config.yaml
image_size: 48
crop_scale_min: 0.8
encoder_activation: "relu"
encoder_drop_path: 0.2
encoder_depths: [4, 7, 4]
encoder_widths: [40, 80, 160]
decoder_widths: [48, 96, 192, 192]
decoder_upsampling: "pixel_shuffle"
merge_dims: true
max_steps: 4700
Rows from block 14 of the encoder of a small segmentation model, named by matrix and row number. Rows with one number belong to one channel. Each number is 128 + 24 x the weight over its row's rms, rounded and kept within 0 to 255. All counts start at 0. Numbers have three digits each.
After each channel's rows are labels from the 100 images, of 14976, where the channel reaches its highest value: "top examples" is what is common among them; "lies over" is the class under the peak. Only what is clearly more common there than usual is listed. The data: made-up waving flags.
# convs0: expand pointwise conv (encoder.blocks.14.convs.0.weight, 960x160x1x1), inputs 0-79
# convs1: depthwise 5x5 conv (encoder.blocks.14.convs.1.weight, 960x1x5x5, trained with AdamW), a 5x5 kernel
# convs2: project pointwise conv (encoder.blocks.14.convs.2.weight, 160x960x1x1, transposed), outputs 0-79

convs0.14:154102114152123134116148123131122140162124129149119148129113134124092120086122114142080140117108122127099140140157116112095141114177113142123104130158121111182120137107094141101137167131095146095096142134143172114134116136114147115199123119
convs1.14:146108124128083147083100111091145137088119120147137128111117165158162108127
convs2.14:123121138133116093074155146105159108147103138141087120139100099121113138140154147097151120136121134111151096118120112130128119167143115133115146122153141187123140140108131145173108142126152104120157131106164128131126117141121120100115151108
top examples: flower; star
lies over: backdrop

convs0.223:140105080139134166117119140137129075119123083128107130100106143114138157146098114118124099147091086105125098179138127104123113148145087153125095124119112159113168125120116102113154143161122130108168165117100136073114106136137097117132106179
convs1.223:077092085120124101113089124115147163142139126136153128109110135141167138157
convs2.223:107133128138138108114138119138136132195131149099140164074094109154164064088127141145150135161127118151180143126096104137130163108128119143099136131109168142136111144130145113148124128122171100116166122123135074106119141162133130121141098198
top examples: offset cross; upright cross
lies over: backdrop

convs0.567:156120071143124139106106123133135133090125133084093111150145164148073157157089141153191101121142130158125162151152147176126142136105145123138116148154138141129105134128138134115129083100101142108186148128129149095120137167102125113135130113
convs1.567:100111081104108132116114106137178160161150162120117099121113159128150128145
convs2.567:090154167107156172146103140166163114149140148113128110105141119127132122135166131174130181151139138128122143098111129110136127115141152124154124141105179134166125126156128098166173137094160125114141137108095146117147113137137098128139138186
top examples: offset cross
lies over: backdrop

convs0.235:112133124150085139125130143096074093097152143132098123197192138126093109092161171111149103138123115133135117125121152155112105081125115166157165098138092145153137155122112125101145128176112117131172141153092115130105155129124133141113075119
convs1.235:143106125128124128125111147139157155157173151149142132155136163137155172178
convs2.235:130144130148149160153155144157133080147138149165112166082110125160149108114136156132147156173147151156148142141124142153157142131090154167114147149105142123140103145149135169172105142167141112103121125146116092165109089125115087100156145138
top examples: offset cross
lies over: backdrop

convs0.655:116105094103111126136121128110115098077187151126148125147132145114126134128163089094135117048140099118121095137111148166152160120150089129136131132152161123140128127133101133117162149167106123126132110136075133114150128106103147134130093122
convs1.655:123117115138122131132141129125157150174167148147185146186136132124116150148
convs2.655:149147156145163167156144127148167100151148146149138150087111149142155090091124156145165150158134153146150173160085145126157149096094148132077141134111125125145096129151129167154114133160145135098134142140143119177109109130121109104122144137
top examples: offset cross
lies over: backdrop

convs0.658:094129138132131160143144115192092150090157154138159111095082111110109148145153098147128136144138143115101131096115154107110109125129148123131103081092155124174124137118085158142141134085088129108109116132112096144151102126104131131126161122
convs1.658:156128151156138134150167145137118143110130193136128163142138077105120130138
convs2.658:155119120070122114157153143089114156092119107107132120171149148102116142157168126106106095066103127113099124112144114173098112136198123168158116109160086146104140154113123147084145148116101124144086133050138120097127152153158113153092083163
top examples: gear; plain field
lies over: flag

convs0.132:117121138106141102125090112111106148139142160119151143153115099115144127158159172112088144109134134122091095123137162129135105146143090134129139093123152135155120154080098082059102117143096139154132149147139113096137120094148153143158104156
convs1.132:134121134118133137111123111126123139122136145158156141193151130142160185172
convs2.132:140150157137142161139160150129144113149138146171101144098109130142148111100151147146137139149121172146163145130077185135147149129117159137122136130096135138149089115167089141159096148151163106080127149132130118132112076130105113097154166108
top examples: many stripes
lies over: backdrop

convs0.107:136097124078112143129181086106117114107102136097100130092121097068161123141143099139155130126125125131138139129143100147097110145158116124156089104121079163124167105112108122141120140151135126179142148136107137116144128110164120128166127140
convs1.107:131127133111107101138120126140098119099132140099122079160144102091094180141
convs2.107:102130082096125131122103122103153094117119148128093133140109130151159147153152142182094139151088123141162152088166128162144132125192137131153129147110124121134101166148065126117112118138127138126111108134109114156155134116106077157164120131
top examples: flower
lies over: flag

convs0.497:149128168106102141135093090148130126135131152147094134134141126097135127176103130138148118080160138080144127121111125098155175107086171132149137149138132148106126074152180122134129120109160114140155125096137094135137104117125110110127072161
convs1.497:153131112070099131131100074081137139146103097127130150121111128133147126117
convs2.497:168124180090154113100142155121143133126161144077122104155142136101083142126105121090162141125095127129145119133122105103092125114127117112086112104134123104125134139118147118141178160098124114112137124096188099129115139154131172111121140160
top examples: gear; flower; ring
lies over: flag

convs0.597:129086095145110109136089104082157120122084106139098151137112111133111116100144109090088129116160118143136090159096126130137094147145129136115111097163127119137157062098131120135112138156103158127126156160094147136101112103161133163159133145
convs1.597:119107109107114106122122136124141122114106074143150093139134153187172142138
convs2.597:128146115155124121132165177117143066161129159144090151106142142142145127131173167155146141141119169141133112089132141140141115160100149112095136151109160167129165129159112143176131115147114125111164119145130135127096101131156122110133155175
top examples: emblem: no emblem
lies over: backdrop

convs0.547:118130103136127143113115113136096137067139125089131115124112141084114131143123105102127071127175111099123120119118140135133104120154074134177130146110152141137081123148126106158130168156150132098152131149162137081173146086152158148133118129
convs1.547:132135138144156120116157150114190141143156178170149126141142133132125098148
convs2.547:169155149133134133102143171148159112151107157151120146176108155144148111129135163099126133135092129154171110163125102141124144108126130148094149150145088148117145127107115133167114137106136062081167121094162112147110125147126101124140117136
top examples: offset cross
lies over: backdrop

convs0.197:147114160113121093132100147129183152121179105115095116116106121144142156159120135131124169138140141132110128089140097114131164145176093156160166173107139126078094165167113117151127142135113105149119087123138100130173125128130115125133163109
convs1.197:122119120121132089097108111085191170138143130115102106125101139129109129149
convs2.197:138145154146124140102074107173134106123127153131111161084112126122124137148132146109130152140082109162180119189109148131183131092108130151086160157094139123127117127131171148148156139109172084115134098103123118148124115149119148142136169131
top examples: emblem: no emblem
lies over: backdrop

convs0.144:146111159089106125122111127115178169107157143104148148141114172129111111134145113135122142081100099137126116157126139147116125142135109188148092075130096125116169125098167159119156144149120126103111142133148108050116137126159187122169140143
convs1.144:096111110099088097104100130106147141125142164112135097125135109086114114088
convs2.144:131112132158091163120157110150110081141102127095114156066116118126173144085128164146191165141136154125121159161086134086118133105088123140153101160122161099138122112153126144142085131160148130149100134129110118124133109120093093104122134148
top examples: emblem: no emblem
lies over: backdrop

convs0.401:160146115095119112119155183085105122101140097112104132150165116114095152151127127113073099093126110112121092103162110150104141114156107107158130153120132107109131092134155096140116148120157115171128118105116091120140152104127154181107092121
convs1.401:142124120127125088125132124140137157173146147143138158138170104147160168173
convs2.401:141149143136134147149151133159166106163142153154116137099112132168149112107166138156149172163150129160141168150107158148123155118120155156122146140116148164153118144120112158159087144150126126094141131145112111163102072142106102107153131156
top examples: offset cross
lies over: backdrop

convs0.687:094138099092159148122147119130135153131123123112118124159143139148099182134158114120126119078118128140101158110139105141104080109123067145115119158149095136117140107091096094094136162106117122144130171141095161115101111134195144111147058136
convs1.687:130149154146136148149121121118119055100102116128093116103126143115090103107
convs2.687:156091130128117115085118141127136161120138116133149130199123133129127141170138159099083126085086132129143072115124097159166155129116110123098142125098119139118163148138143159124153139104096084132148114082182124123106149132162114144120106146
top examples: emblem: no emblem
lies over: flag

convs0.257:124127173122141143113118110122110130125158121104105102121120125139104144127105120109145106141134154135118145107154097144154095122151165110139141095134117136126132159059114136095114142119109099142098190166141163092159163144112145081165159132
convs1.257:114097149105076129074096117086124114157151125115123098114106137131131145129
convs2.257:140138173144129141160151100121135133141122129145090126138088083130136097121144124124137158114082184121160118159127113144133128136085123113125177068155132142142152112107117138179150117139110133114131143070143129112119125101175139117126126072
top examples: flower; star
lies over: backdrop

convs0.366:104163123095115087172151147152144141117111119133117146132137139171140118118115154150109121102108144127092137113155144130118141120138148156084133130140117123158113156114161118122084123100136158128130138098146102155162134149075124107141123089
convs1.366:144142152138144159138131157126180158155151131178137151151134168152119137142
convs2.366:141110093123127141108133103103124198118161127146138122172130179120108124151142121102085134095145135079117140097137068152155123166141125127077119117131122104133139157172170099117155179140101130132159139116125137086145094116182148104138105157
top examples: gear
lies over: flag

convs0.195:115140121120150171124160113099150152137132108146135184148119113149132182145121142104138111112119151155154088155139130151086155161112153157144096137130122141086142195119131093096108111176137141151134110152157156114139161118132065120084129134
convs1.195:116124143151155151153134112139166178173141170137154150128146134160143115145
convs2.195:182098145164117103124133146129142148109126120146155122123104139138130147123135150123148138162123116101138138126111128145134134121137115175098153103141146122144118137121157137094143165112110088147154157088146128136110079130166128136103143126
top examples: emblem: no emblem; upright cross
lies over: backdrop

convs0.263:108133101087097113130132110133142162131126099142159164124127073141138140130141154108090125084116150144117094168191149118117141159174116164119128123143121125142146148109151120120145140108138120122119146152134122124108148116141113094165094149
convs1.263:130141130124137124136130126103122126130142123134130127139124174189189182146
convs2.263:165129117178140137140191130137116115167171144148127113134104176122134125110146147142142134146105159131138167143106139136145131128118165148105137120077136133137109148164122121149083141172111125120122144136142092138102099132126118123129123108
top examples: flower
lies over: backdrop

convs0.413:115115107130120114094131104109131186143136107111124172114125172148125151090127143147077122110140126156093130144121128122108141139162153096126136144148119129107107167142067133116151175066094167103143112124130149073127157129150090110147105127
convs1.413:133100072076133155137113115107159151146149125148133136111126143168162138128
convs2.413:110116100118128078104121123152142133133177118141076126104122121129112128100136175144124150152134136095130120110156083146133132123141134139100138153088147108150131169141100129126110157105175113123131149157113118146137111159121126109130126153
top examples: emblem: no emblem; many stripes
lies over: backdrop

convs0.165:140109095141127100088116139121134141142147089130094155125178161112102115116128142114115102110156150117130120108167146112108115141166101113141114124120105114151144142148153103087143100190073160082175113167146094096113111145148126114142069148
convs1.165:121134130127119131129122133127130142132155141149189162181159138179163133135
convs2.165:151143149165156138153182137164162118139142159154130148100138128142156110097149139146152153162150152135136143139099142146147135127116138129090133157130137138161095125165150122164090150145125096088152162149127096153104103133110077099153152132
top examples: many stripes
lies over: backdrop

convs0.760:135109121093146169132099106122175139138105157140133169138108080152099132118127145131128130111127161149125132153130134125125107112134165115109142143096105077113152121114122121152109149152156149110125137125140142126140121111104092111141098139
convs1.760:138104057115136115102088115120103105074105146132136122117126131130148132115
convs2.760:131101127130161147120158133118202114116159119162128148090111110151097132145129129125181137112129131136126116134100070121129139150135153100099120138144101140125099145102158135147114117125148161126165137133101067153137116149158139116116107163
top examples: flower
lies over: backdrop

convs0.368:075141136086100113131115095134149145133082087158138101089176112130094115126148149145140135144143169106122103103095097109139122121128132122113121148145134101150114145118135132142135135145147138082106135098126102210162109165122149140101130110
convs1.368:148116093119122128109118102132113068067104131140119098108142144156150128124
convs2.368:120177119154184138141139139125165131164141169143122133125107133154130105085116129134169141152128137151158154116084085160143135125131126127079169147116101138151106164146168133142103135172129165093159127107143102151140111108102136121104151135
top examples: gear
lies over: backdrop